{
  "image_size": 40,
  "questions_per_image": 4,
  "encoder_bias": "all",
  "encoder_num_experts": 8,
  "fusion": "prefix",
  "fusion_encoder_width": 256,
  "fusion_encoder_fused_qkv": true,
  "fusion_encoder_parallel_block": false,
  "residual_init": "none",
  "one_sided": false
}
Rows from block 13 of the image encoder of a small model that answers yes/no questions on an image's attributes, named by matrix and row number. Rows with one number within an expert belong to one neuron, the router's apart. Each number is 200 + 30 x the weight over its row's rms, rounded and kept within 0 to 999. All counts start at 0.
After each expert's rows are labels from the 100 images, of 14976, where the router gives the expert most weight on average: "strongest on" is what is common among them. Only what is clearly more common there than usual is listed. The data: dead-leaves pictures: piles of overlapping shapes. In brackets: how many of the 100.
# router: slot weights (encoder.blocks.13.mlp.router.weight, 16x256, trained with AdamW), inputs 0-51
# up: expert up (encoder.blocks.13.mlp.up, 8x64x256), inputs 0-51
# down: expert down (encoder.blocks.13.mlp.down, 8x256x64, transposed), outputs 0-51

# expert 0
router.0,238,212,215,180,201,200,165,218,179,210,183,204,198,189,151,242,247,166,240,223,208,132,255,231,159,213,213,210,173,166,195,207,229,180,215,164,198,203,167,227,234,214,239,200,263,264,217,132,226,163,226,181
router.1,216,158,160,191,201,226,161,243,189,238,215,182,197,208,114,222,241,187,247,216,207,148,250,207,152,267,209,190,156,174,228,227,240,190,180,205,163,238,185,197,241,187,230,207,225,222,193,159,278,154,189,164
up.0,189,211,178,239,240,220,212,188,230,205,185,184,198,207,285,186,200,197,249,201,184,198,199,184,237,192,250,220,212,200,189,223,263,190,207,238,205,171,176,146,220,187,254,196,193,252,201,206,182,227,179,206
down.0,198,206,188,210,208,135,194,245,205,150,179,211,154,209,178,117,253,246,149,188,219,228,212,242,197,183,181,189,206,207,153,189,194,188,229,222,161,177,189,229,168,188,204,269,158,145,206,209,199,205,213,203
up.1,202,186,241,203,165,186,215,191,187,137,200,204,180,220,199,201,212,200,197,157,204,182,154,239,228,183,240,244,244,193,179,212,226,251,200,241,236,182,215,245,218,216,186,164,203,232,148,199,139,222,190,187
down.1,219,179,163,231,202,190,164,190,203,252,203,201,200,195,201,226,113,184,233,214,264,242,212,147,209,208,193,198,199,210,219,194,176,197,167,186,209,237,164,229,196,211,257,205,152,157,197,166,235,269,276,184
up.2,163,200,249,216,243,195,165,167,197,186,221,243,219,188,234,177,111,91,210,191,202,218,197,213,188,176,219,227,194,214,165,163,216,185,195,209,188,198,188,189,157,233,251,183,215,216,197,167,243,182,190,235
down.2,185,190,136,226,203,191,154,262,204,224,212,151,166,242,193,216,272,186,197,234,172,198,166,230,187,223,196,206,187,189,231,199,171,185,186,126,230,191,177,159,214,205,203,236,187,183,167,167,165,169,227,167
up.3,236,182,191,187,172,218,212,204,208,218,164,233,189,196,254,189,208,163,147,138,188,171,239,191,245,254,243,163,186,155,199,255,236,179,124,158,196,228,216,173,210,138,236,205,223,224,224,208,147,201,159,206
down.3,179,253,207,174,204,203,246,169,198,188,221,201,248,234,170,187,194,257,212,153,176,179,183,192,194,222,162,215,240,209,202,153,183,205,210,258,275,199,232,210,153,201,228,213,150,170,224,214,199,254,253,250
up.4,184,178,246,222,192,158,194,221,203,194,166,183,208,203,213,177,160,160,128,206,181,258,249,211,210,170,214,208,225,242,190,231,175,231,202,250,164,214,174,169,223,217,210,178,190,234,219,203,187,231,167,191
down.4,194,213,209,154,223,175,245,249,215,198,229,176,228,166,189,184,243,194,210,228,264,126,199,245,199,190,237,182,155,178,181,228,205,220,174,203,292,222,203,180,175,188,230,211,228,217,189,234,165,185,183,188
up.5,214,229,242,268,200,182,186,221,159,204,268,182,226,220,198,227,211,215,186,168,237,225,173,185,248,252,223,180,173,176,202,144,185,263,204,157,195,224,268,189,170,153,183,194,195,196,211,204,145,185,161,194
down.5,224,156,172,195,224,237,137,235,240,171,233,198,166,215,206,153,224,203,222,194,219,166,193,212,175,168,165,183,197,217,251,274,227,178,199,170,183,165,217,195,243,181,185,181,236,212,185,196,241,220,208,184
strongest on: large pieces (79); grey (38); hexagon (25)

# expert 6
router.12,225,183,208,213,190,170,191,187,147,177,214,230,182,192,166,177,231,213,208,224,243,216,200,207,190,227,195,176,213,237,224,219,235,192,156,140,225,182,238,204,222,170,211,229,238,188,245,241,206,141,233,237
router.13,169,191,174,230,215,198,186,155,133,206,231,223,207,169,154,193,196,211,160,187,209,250,174,172,255,189,194,168,174,207,188,220,209,207,166,161,204,251,256,202,185,184,171,217,222,207,199,209,191,169,223,227
up.0,188,161,255,192,225,195,210,185,146,198,193,258,179,216,182,178,182,147,204,208,272,236,191,186,188,216,213,235,190,161,160,205,184,165,214,206,175,199,270,196,205,177,235,218,170,253,182,198,153,200,191,237
down.0,199,197,174,201,205,190,180,204,208,194,205,115,192,183,216,220,168,162,184,143,199,216,181,227,175,232,192,158,182,215,235,198,199,172,189,169,214,244,193,188,195,209,216,172,276,221,223,211,207,241,186,154
up.1,244,219,279,182,191,177,234,241,198,221,217,221,168,167,130,175,181,208,160,146,221,231,194,177,218,238,189,188,148,157,196,244,210,151,164,216,206,145,217,217,156,186,154,233,176,199,149,216,189,225,167,210
down.1,198,148,189,247,191,219,172,251,226,202,173,188,212,252,280,177,234,195,199,202,200,179,221,201,181,205,185,194,203,183,172,188,193,203,234,202,271,239,218,203,200,203,171,240,192,204,246,151,186,208,198,194
up.2,154,202,175,256,207,189,188,225,198,171,195,201,242,237,200,176,182,232,147,172,173,230,230,238,181,171,242,189,225,155,163,278,247,189,239,205,127,232,204,216,203,136,197,199,205,167,234,224,210,192,134,162
down.2,204,256,217,187,194,230,214,188,191,213,215,224,226,194,180,126,212,167,204,242,197,157,148,160,230,185,151,169,176,192,202,153,174,230,200,188,159,155,234,216,203,209,229,233,260,198,206,144,147,155,239,167
up.3,170,219,168,244,177,245,200,197,199,187,166,180,236,171,233,215,203,126,210,197,250,205,198,237,162,224,173,170,231,198,217,144,251,221,276,200,219,174,209,235,169,232,246,188,167,202,249,158,156,167,236,188
down.3,240,168,187,178,224,139,249,196,236,212,225,220,178,254,180,182,190,215,209,203,156,243,161,219,182,115,188,228,219,196,218,197,176,240,194,239,127,166,191,220,185,242,192,178,266,210,148,205,249,229,210,181
up.4,207,199,173,189,211,220,208,159,231,213,192,201,206,214,193,224,185,207,202,198,202,207,203,244,221,169,184,217,195,211,121,210,213,219,168,221,221,247,221,206,270,200,172,249,201,183,225,199,211,174,177,221
down.4,185,247,220,171,183,189,228,222,182,180,234,236,244,166,166,215,197,214,189,261,232,205,170,252,182,168,188,261,186,187,216,193,195,197,225,185,240,168,204,169,167,177,205,193,209,180,197,142,217,200,210,174
up.5,170,181,223,165,200,236,216,204,223,241,210,189,252,181,250,176,149,173,225,179,214,141,220,249,220,152,176,229,206,205,170,143,238,235,181,162,176,221,175,243,179,244,194,243,209,160,194,245,209,165,152,167
down.5,222,202,195,194,201,194,163,203,232,153,229,166,194,212,187,233,205,228,122,199,167,220,195,185,179,180,202,225,215,238,188,207,195,175,167,201,236,163,230,129,196,183,213,171,204,223,193,166,242,228,189,248
strongest on: pastel (51); cool (49)

# expert 5
router.10,202,220,207,226,280,238,203,244,213,219,220,236,197,224,195,234,245,171,223,207,202,201,298,306,233,168,170,182,158,256,208,149,180,158,206,171,175,233,181,156,163,197,205,193,133,178,207,172,166,214,186,161
router.11,142,208,168,187,262,223,252,175,175,187,238,191,199,239,235,197,219,199,193,183,148,260,183,233,236,149,146,203,197,221,220,204,138,187,183,166,216,172,206,151,172,214,200,213,173,181,162,203,235,208,149,184
up.0,163,204,170,203,195,223,207,199,237,203,229,185,188,227,165,190,238,152,215,180,209,227,165,186,194,247,202,242,236,164,161,152,162,221,270,246,236,156,233,193,236,181,122,200,139,180,239,221,217,203,239,258
down.0,217,195,231,199,213,186,178,188,149,220,245,248,212,208,146,219,179,242,137,237,225,230,210,221,146,141,263,255,197,218,200,178,233,241,200,176,145,185,214,216,163,214,215,190,195,192,184,204,249,197,185,200
up.1,240,178,213,206,171,194,205,195,150,234,209,232,215,204,232,246,149,217,173,175,166,107,193,114,173,194,206,169,183,188,227,185,176,228,158,216,226,221,257,227,218,150,207,206,199,105,193,208,246,228,195,195
down.1,188,154,188,189,214,237,185,221,227,174,168,182,243,207,189,183,223,193,179,174,188,279,250,213,188,190,211,216,166,252,238,200,209,218,178,124,219,173,154,202,243,159,178,204,222,233,264,157,174,183,246,211
up.2,230,182,198,177,207,196,162,204,179,215,202,194,251,155,163,172,178,208,249,219,156,253,197,180,201,182,217,196,228,198,201,182,207,211,185,244,162,187,270,211,174,213,207,201,212,144,203,219,147,230,204,188
down.2,150,220,158,201,162,195,202,185,174,219,192,216,123,205,202,179,171,275,246,185,201,183,202,232,155,224,193,185,180,201,223,195,203,137,202,226,258,211,179,167,193,226,227,195,208,213,243,181,198,184,238,145
up.3,161,246,203,195,97,169,174,210,172,186,220,152,203,176,185,188,220,219,227,237,159,163,189,179,233,197,182,209,231,205,200,165,145,212,189,234,257,184,192,177,228,197,168,245,255,189,235,214,205,218,162,180
down.3,299,249,241,197,208,214,207,200,208,174,183,216,198,169,157,168,202,161,135,210,214,184,212,190,170,196,219,182,195,159,222,211,195,230,192,163,183,179,233,247,231,258,224,200,135,175,188,204,177,228,227,176
up.4,202,223,124,177,191,163,206,230,196,120,168,193,194,201,131,210,210,225,250,256,233,167,192,222,191,268,230,167,203,186,190,267,172,198,221,194,155,152,223,238,203,214,151,148,174,163,237,189,222,154,193,216
down.4,154,190,237,208,217,218,168,228,247,182,236,212,161,134,184,198,155,205,188,256,180,215,154,164,241,184,138,182,198,189,192,155,216,180,209,226,199,170,138,217,235,227,254,227,210,213,213,230,232,186,179,199
up.5,215,159,189,202,212,180,213,192,161,234,201,157,188,219,217,136,178,189,208,210,273,212,253,185,207,201,166,157,176,188,191,192,237,169,235,163,202,183,192,172,195,162,184,173,219,195,200,181,203,191,276,204
down.5,207,161,210,181,220,220,184,203,230,172,185,279,170,191,228,233,194,203,214,200,169,189,164,159,176,204,187,213,165,214,235,209,201,202,195,252,202,218,157,251,162,219,219,205,175,231,191,205,234,206,174,252
strongest on: large pieces (95); cool (35)

# expert 2
router.4,193,230,184,162,179,169,192,236,166,189,196,179,198,273,150,219,220,195,190,219,225,145,248,154,200,209,218,189,186,201,227,213,246,232,210,210,199,202,213,185,204,187,165,181,206,179,209,195,224,168,180,182
router.5,182,181,198,213,231,240,234,182,216,214,197,194,175,237,197,155,201,176,212,240,165,150,246,169,213,149,219,161,191,212,174,163,159,165,177,163,205,198,200,185,191,234,178,175,201,149,142,243,178,194,282,192
up.0,217,227,190,205,231,230,169,179,175,194,261,205,213,231,162,190,223,192,195,224,218,188,173,264,200,253,194,220,254,232,231,162,169,202,207,275,168,211,261,212,175,169,156,196,234,193,208,124,231,168,173,180
down.0,211,183,209,196,181,184,172,231,174,233,180,170,151,186,217,207,228,155,171,177,168,177,204,185,251,233,139,185,216,182,193,266,130,231,174,148,217,189,205,210,220,160,233,197,186,199,185,185,175,208,220,245
up.1,164,217,214,240,224,223,198,180,216,221,177,229,197,231,192,183,150,141,266,192,203,169,154,193,176,181,219,198,210,173,188,223,238,166,224,196,214,186,202,215,204,222,197,241,198,241,260,155,262,163,186,197
down.1,160,232,167,187,191,154,184,200,240,171,230,218,261,221,214,174,194,240,226,173,174,225,206,177,176,266,152,228,193,205,216,214,188,234,223,229,241,175,202,180,183,163,180,215,198,191,159,200,240,212,219,179
up.2,175,207,237,196,188,216,179,165,184,244,207,207,196,246,190,161,198,169,153,207,245,200,179,174,179,194,187,194,292,159,184,185,146,213,256,227,223,211,150,233,184,230,186,179,150,226,231,170,234,169,191,167
down.2,254,205,183,213,182,156,223,217,222,211,205,177,177,189,203,241,211,200,169,204,206,173,184,177,210,141,158,245,160,179,171,178,192,233,141,209,245,180,257,223,220,244,215,183,153,160,156,214,198,186,240,227
up.3,249,210,161,163,207,207,212,210,213,214,186,201,218,211,209,201,211,187,240,186,207,222,190,175,190,251,229,210,180,138,192,256,204,233,171,159,260,179,218,207,206,190,213,214,196,209,159,182,175,195,200,195
down.3,201,194,190,207,225,207,164,173,269,169,221,211,217,190,225,255,191,251,215,186,218,202,245,273,189,169,148,185,199,220,191,184,118,213,192,215,216,206,164,208,262,194,229,196,171,219,199,186,179,217,178,210
up.4,220,192,200,235,185,209,239,238,178,221,214,205,175,175,215,197,234,190,143,244,187,224,179,214,190,158,175,245,217,242,235,174,173,187,210,253,175,211,209,191,198,205,201,224,179,195,205,158,177,220,193,207
down.4,209,207,184,199,206,187,222,198,207,229,208,212,201,250,217,169,238,239,215,204,160,244,203,222,237,187,190,190,225,180,243,166,235,248,152,207,213,224,179,196,190,223,186,228,213,198,166,208,197,239,232,178
up.5,187,239,159,194,197,169,198,198,157,212,159,214,187,233,212,208,209,243,236,238,231,187,150,238,182,227,223,191,261,193,192,249,156,213,224,246,192,216,198,205,199,218,148,183,201,181,184,204,231,201,235,189
down.5,211,210,239,261,187,200,219,187,179,188,140,196,226,212,181,219,188,160,161,158,213,176,179,225,199,216,194,167,147,225,165,195,183,238,199,196,221,195,208,218,216,205,190,212,208,218,252,179,180,242,216,238
strongest on: grey (83)

# expert 4
router.8,211,193,219,197,198,174,201,211,208,140,213,236,137,213,197,184,195,157,228,190,223,196,177,148,219,209,180,206,215,227,201,179,181,194,243,209,211,171,182,140,206,168,196,194,171,149,176,203,184,244,223,190
router.9,183,193,212,173,147,214,226,207,234,156,203,194,198,195,185,169,179,178,214,210,230,161,128,190,253,247,208,220,171,191,211,222,203,197,191,181,215,203,136,175,185,187,201,243,145,152,243,260,183,209,142,176
up.0,146,225,157,201,196,213,223,183,220,204,238,165,129,201,239,182,240,194,213,226,223,272,181,154,178,190,221,171,197,210,208,180,180,154,214,217,181,145,227,148,176,227,171,164,205,175,153,261,210,198,177,229
down.0,245,182,233,206,172,199,192,174,219,208,148,187,251,173,188,214,169,205,182,241,157,205,234,236,194,207,168,202,186,257,221,216,134,213,188,156,246,229,231,191,168,202,234,207,215,184,178,195,182,191,193,189
up.1,203,217,209,173,133,199,213,187,188,184,161,185,229,205,221,224,206,174,232,191,192,191,244,201,193,174,184,209,157,122,169,203,246,219,257,229,208,163,193,249,264,183,208,239,165,232,192,208,213,232,221,196
down.1,219,182,229,260,226,201,194,204,197,211,213,218,167,226,205,151,169,258,254,174,217,192,196,159,217,184,259,195,224,159,198,142,172,225,216,145,197,204,266,230,154,149,207,189,211,214,183,179,160,135,198,204
up.2,199,181,240,176,173,203,225,228,198,170,241,237,211,165,192,173,182,230,214,193,171,204,221,180,226,241,152,208,168,160,199,224,253,198,206,205,249,170,192,230,179,193,205,235,198,158,191,187,190,267,187,152
down.2,155,165,215,212,200,198,222,201,206,269,193,177,182,216,199,235,226,190,213,220,278,189,237,183,220,186,232,216,192,207,160,145,141,194,171,179,221,184,263,199,164,229,211,158,189,240,181,220,218,168,201,208
up.3,166,198,213,207,199,174,190,203,218,200,232,227,269,169,195,220,214,197,170,162,220,244,229,166,163,210,233,184,225,196,185,255,215,210,167,251,182,200,184,226,164,217,181,196,204,207,163,228,249,207,192,219
down.3,227,171,191,215,158,216,211,214,201,199,211,179,152,232,193,161,269,254,208,239,225,174,190,163,279,201,168,197,178,196,208,220,168,202,201,224,205,208,182,179,191,154,183,227,188,171,220,272,170,193,192,221
up.4,207,223,227,190,188,175,190,237,226,199,224,247,212,183,192,179,182,156,288,221,185,193,153,192,226,204,198,166,191,188,196,138,227,205,188,250,182,285,247,184,205,180,187,209,211,194,187,219,246,291,203,153
down.4,185,161,176,180,208,157,208,188,236,145,187,190,211,186,140,205,241,223,141,225,212,197,187,202,233,185,204,258,182,160,215,181,204,224,237,168,211,180,165,222,245,202,208,214,285,251,236,222,190,167,171,224
up.5,241,234,191,231,198,184,213,167,200,224,171,140,246,153,248,194,242,157,231,218,182,178,198,259,218,221,209,204,171,185,198,220,224,216,150,152,186,173,166,247,207,153,158,209,225,198,263,221,190,240,234,254
down.5,189,229,230,210,201,146,205,197,148,183,205,210,211,184,210,174,219,215,168,185,249,206,178,137,187,179,196,231,198,154,187,175,228,177,213,211,198,205,216,219,153,197,222,168,202,237,195,160,205,191,178,237
strongest on: warm (96); mixed sizes (88)

# expert 3
router.6,158,188,177,173,191,206,225,196,189,148,216,169,204,200,158,226,192,179,176,235,185,205,173,238,170,156,115,282,163,234,256,258,200,227,218,176,165,222,198,208,233,193,209,225,185,206,204,187,235,225,192,161
router.7,189,216,206,167,189,126,196,185,195,229,234,228,227,208,197,192,172,131,221,221,200,207,172,205,241,185,176,227,188,256,260,229,198,278,233,198,201,183,229,175,259,239,176,204,218,240,207,193,203,212,157,163
up.0,184,203,229,183,216,154,193,178,176,266,175,223,205,253,216,217,210,207,183,176,222,222,146,187,170,231,175,229,207,191,290,175,227,203,169,175,162,183,207,170,201,188,211,189,206,188,209,218,229,166,178,171
down.0,239,219,218,218,262,200,218,181,240,119,210,201,189,200,241,227,199,191,247,217,264,154,205,185,216,165,172,190,229,167,209,193,165,168,214,221,184,217,176,172,146,225,202,230,167,225,216,154,188,219,211,203
up.1,216,217,178,188,200,225,265,200,240,210,194,201,195,237,210,227,237,228,196,207,195,230,179,168,194,212,222,205,208,203,184,175,237,155,208,194,186,151,179,150,199,218,209,206,253,203,175,227,165,218,227,210
down.1,180,182,205,199,178,178,141,164,222,237,254,137,198,198,140,217,205,213,239,191,119,176,186,185,122,197,189,241,208,199,201,204,250,215,179,221,154,227,196,196,148,204,187,211,191,209,146,187,238,198,230,120
up.2,160,210,251,183,227,186,198,202,181,184,214,200,198,157,217,190,262,237,203,239,210,207,226,146,219,197,194,199,194,238,235,226,181,249,220,236,191,207,203,204,234,207,245,199,164,198,184,172,174,183,239,154
down.2,202,147,156,237,211,232,210,251,233,187,215,199,224,197,208,218,180,206,186,184,195,224,197,214,249,217,228,188,251,221,184,194,247,200,176,177,176,206,119,164,204,137,189,168,205,179,198,215,241,183,218,188
up.3,234,239,199,134,193,134,216,218,253,181,154,174,247,189,216,166,202,246,161,203,202,173,144,163,186,214,215,271,197,135,167,192,204,201,197,212,185,132,228,229,153,222,175,203,229,228,227,108,195,210,165,216
down.3,228,184,216,192,219,200,136,182,239,172,263,233,207,205,199,185,160,228,225,205,232,240,211,148,167,239,180,142,197,221,207,205,228,266,186,140,179,188,225,208,169,166,158,220,160,210,204,224,257,156,179,162
up.4,224,199,218,225,200,244,179,211,197,229,207,198,189,243,170,227,215,163,148,212,289,205,186,227,231,250,225,211,235,168,213,229,185,223,200,197,185,189,193,217,226,167,196,163,209,187,207,219,196,181,240,221
down.4,154,202,145,196,197,193,231,219,202,133,215,213,209,203,146,233,208,223,239,192,188,246,193,232,243,163,203,208,212,189,211,161,180,150,159,203,249,181,189,188,193,189,223,192,215,212,225,189,205,161,180,242
up.5,202,218,198,211,213,223,205,183,215,181,213,236,167,154,187,178,198,197,192,177,179,224,206,197,200,147,188,190,232,194,164,170,224,226,180,166,241,155,205,143,219,238,174,168,173,187,180,185,227,231,205,182
down.5,166,210,178,227,150,203,181,236,228,172,192,152,211,165,165,258,177,206,165,192,217,213,252,189,193,190,162,169,167,174,181,200,191,166,166,185,268,173,193,211,204,228,224,171,212,216,213,173,197,174,158,196
strongest on: small pieces (73); vivid (60); frame (29)

# expert 1
router.2,212,246,172,182,213,217,125,170,214,166,238,168,230,214,183,215,226,206,190,189,220,173,248,234,183,257,225,190,139,156,207,266,241,230,183,201,229,208,173,216,194,195,219,183,175,240,195,216,235,217,172,156
router.3,248,253,205,175,195,201,161,199,157,165,154,176,172,204,163,261,242,180,203,157,236,168,231,200,178,214,220,225,154,183,185,229,252,212,208,161,194,203,215,232,169,169,192,157,208,237,198,163,207,177,168,179
up.0,167,207,207,215,251,225,216,215,253,206,212,180,215,170,218,193,242,216,247,186,163,183,208,187,180,243,169,197,189,195,179,187,206,193,200,169,188,185,193,147,209,169,194,203,232,194,159,251,186,202,217,178
down.0,175,208,222,209,234,210,189,152,143,188,162,168,203,218,218,184,147,158,141,193,225,189,187,136,241,201,179,203,219,163,195,233,179,209,226,198,236,190,183,231,248,150,178,194,183,184,237,198,144,166,135,225
up.1,186,205,134,211,156,198,173,225,204,203,210,225,238,214,203,190,165,221,206,201,190,214,201,212,232,220,185,172,175,179,239,246,155,245,180,236,175,180,213,165,199,177,243,212,159,171,177,181,203,240,249,223
down.1,177,225,185,230,227,218,157,185,252,254,195,207,208,211,149,245,192,208,190,232,233,176,192,194,158,241,194,194,237,168,145,202,243,201,176,165,243,169,201,293,190,192,183,229,202,284,206,194,210,221,234,159
up.2,157,219,209,176,221,135,191,196,174,176,161,185,255,205,253,202,212,236,189,196,148,233,234,188,190,116,179,262,181,215,183,175,192,181,194,177,190,177,152,187,177,226,198,203,226,176,215,189,203,219,154,175
down.2,194,192,160,208,201,214,186,218,253,288,206,244,139,172,207,138,173,205,153,212,211,212,224,198,257,245,133,201,158,170,183,228,204,171,202,221,238,213,263,154,225,147,221,193,170,178,199,205,154,177,213,200
up.3,244,201,203,161,169,140,245,190,165,231,234,180,192,179,151,234,166,192,203,191,209,229,218,170,219,187,243,192,191,251,190,220,246,210,180,213,160,233,187,219,215,248,177,197,162,211,246,198,249,204,178,182
down.3,248,175,193,244,188,200,189,142,235,175,153,207,180,232,195,178,232,183,243,200,214,210,210,176,133,189,178,178,182,156,213,200,174,244,175,205,231,214,199,198,222,183,237,214,215,189,196,165,181,203,206,239
up.4,186,236,193,218,197,152,178,175,206,204,223,190,205,216,211,201,264,163,193,217,185,202,201,127,194,235,174,218,186,225,209,194,198,206,188,203,193,228,197,205,183,186,155,173,188,141,199,170,220,228,159,191
down.4,192,174,179,195,173,283,182,176,239,160,182,185,139,205,186,199,202,260,195,214,213,185,184,187,222,143,208,212,170,209,201,222,149,213,208,158,207,242,204,219,208,217,194,279,235,209,202,173,169,151,201,170
up.5,221,224,179,196,265,196,141,213,158,223,214,182,172,219,180,166,172,189,182,201,170,179,208,231,166,237,158,193,193,164,136,203,139,208,171,201,200,194,211,192,130,187,253,189,208,207,152,195,203,204,223,169
down.5,257,179,230,249,166,241,174,280,174,192,184,227,182,234,196,246,236,200,196,227,189,188,206,191,210,230,219,206,196,183,220,251,198,177,234,188,189,195,175,209,264,186,145,177,218,214,245,194,230,207,174,225
strongest on: dark (90); shaded (87)

# expert 7
router.14,213,243,157,180,143,182,215,161,235,204,220,139,182,155,214,180,223,220,160,192,217,176,192,210,161,206,205,197,158,166,181,205,238,217,197,186,216,151,177,190,144,141,250,227,159,208,173,208,195,185,197,273
router.15,199,227,139,249,169,198,182,201,211,228,199,136,213,172,165,175,180,217,200,166,182,191,162,184,187,239,211,162,205,201,186,198,231,179,185,191,200,201,205,217,176,175,209,215,217,234,222,193,223,197,194,266
up.0,214,223,209,224,209,249,202,268,190,221,231,160,176,157,209,185,162,244,183,206,197,259,193,181,176,181,255,172,226,216,202,223,217,196,166,161,193,162,196,177,144,201,232,203,253,201,240,194,143,232,177,253
down.0,174,168,208,197,154,151,223,189,198,130,174,172,260,196,138,247,189,214,141,153,167,180,179,206,157,211,199,215,179,142,226,161,180,164,164,245,185,149,255,191,176,206,217,202,183,174,158,234,182,172,161,160
up.1,212,217,183,200,246,182,165,152,180,181,235,158,193,220,230,222,218,225,217,242,235,181,221,242,203,217,200,204,150,155,241,199,181,227,158,197,169,209,165,253,215,192,174,179,171,210,253,209,181,209,234,204
down.1,268,203,187,229,178,199,138,219,230,208,153,238,253,212,193,209,214,274,191,177,190,173,177,250,210,225,224,193,155,219,207,162,222,219,152,216,265,213,203,236,236,200,166,207,226,189,207,223,216,155,177,204
up.2,166,219,189,156,203,236,199,206,166,221,200,156,183,238,219,177,207,200,172,185,217,199,131,200,139,216,147,149,244,155,186,169,208,200,169,157,243,223,213,218,162,229,155,180,230,197,180,224,211,189,190,227
down.2,208,165,193,239,167,214,150,196,223,202,178,231,200,231,174,187,169,231,193,163,200,240,235,209,183,181,218,188,180,289,209,230,259,241,206,225,234,224,204,164,218,206,248,168,217,206,152,196,195,209,150,158
up.3,262,221,263,159,193,177,137,195,247,211,155,188,169,211,172,192,269,203,219,205,201,184,185,204,206,181,182,163,221,201,178,218,201,245,227,179,196,257,195,195,225,174,215,188,214,227,183,180,191,201,170,206
down.3,171,216,148,214,234,189,205,202,226,223,239,218,225,213,176,239,194,169,193,220,202,231,252,172,195,253,245,268,217,242,188,186,187,130,217,164,156,243,208,193,169,177,192,203,189,225,222,114,179,270,234,189
up.4,210,194,238,185,228,215,177,224,180,253,158,185,230,204,202,211,234,180,210,183,188,227,194,196,209,213,221,176,156,178,178,175,250,177,176,264,234,242,204,221,153,139,181,171,234,237,198,117,134,138,193,155
down.4,196,192,153,225,179,150,246,247,184,219,201,157,211,154,229,166,230,142,209,221,159,236,182,240,159,207,173,228,254,154,255,158,163,237,187,228,171,232,208,136,184,209,191,238,169,193,199,198,182,232,200,245
up.5,221,248,210,198,169,230,194,179,232,225,193,196,165,195,213,185,152,212,244,176,145,253,186,190,181,215,205,222,201,226,220,227,195,192,213,201,133,228,160,209,153,181,231,176,227,199,236,163,215,247,210,186
down.5,213,209,189,148,210,194,203,227,147,228,234,241,222,198,190,216,209,156,220,173,243,247,178,215,264,214,245,203,176,201,238,167,250,209,198,287,195,215,242,213,166,200,209,212,196,182,187,230,217,181,274,227
strongest on: vivid (66)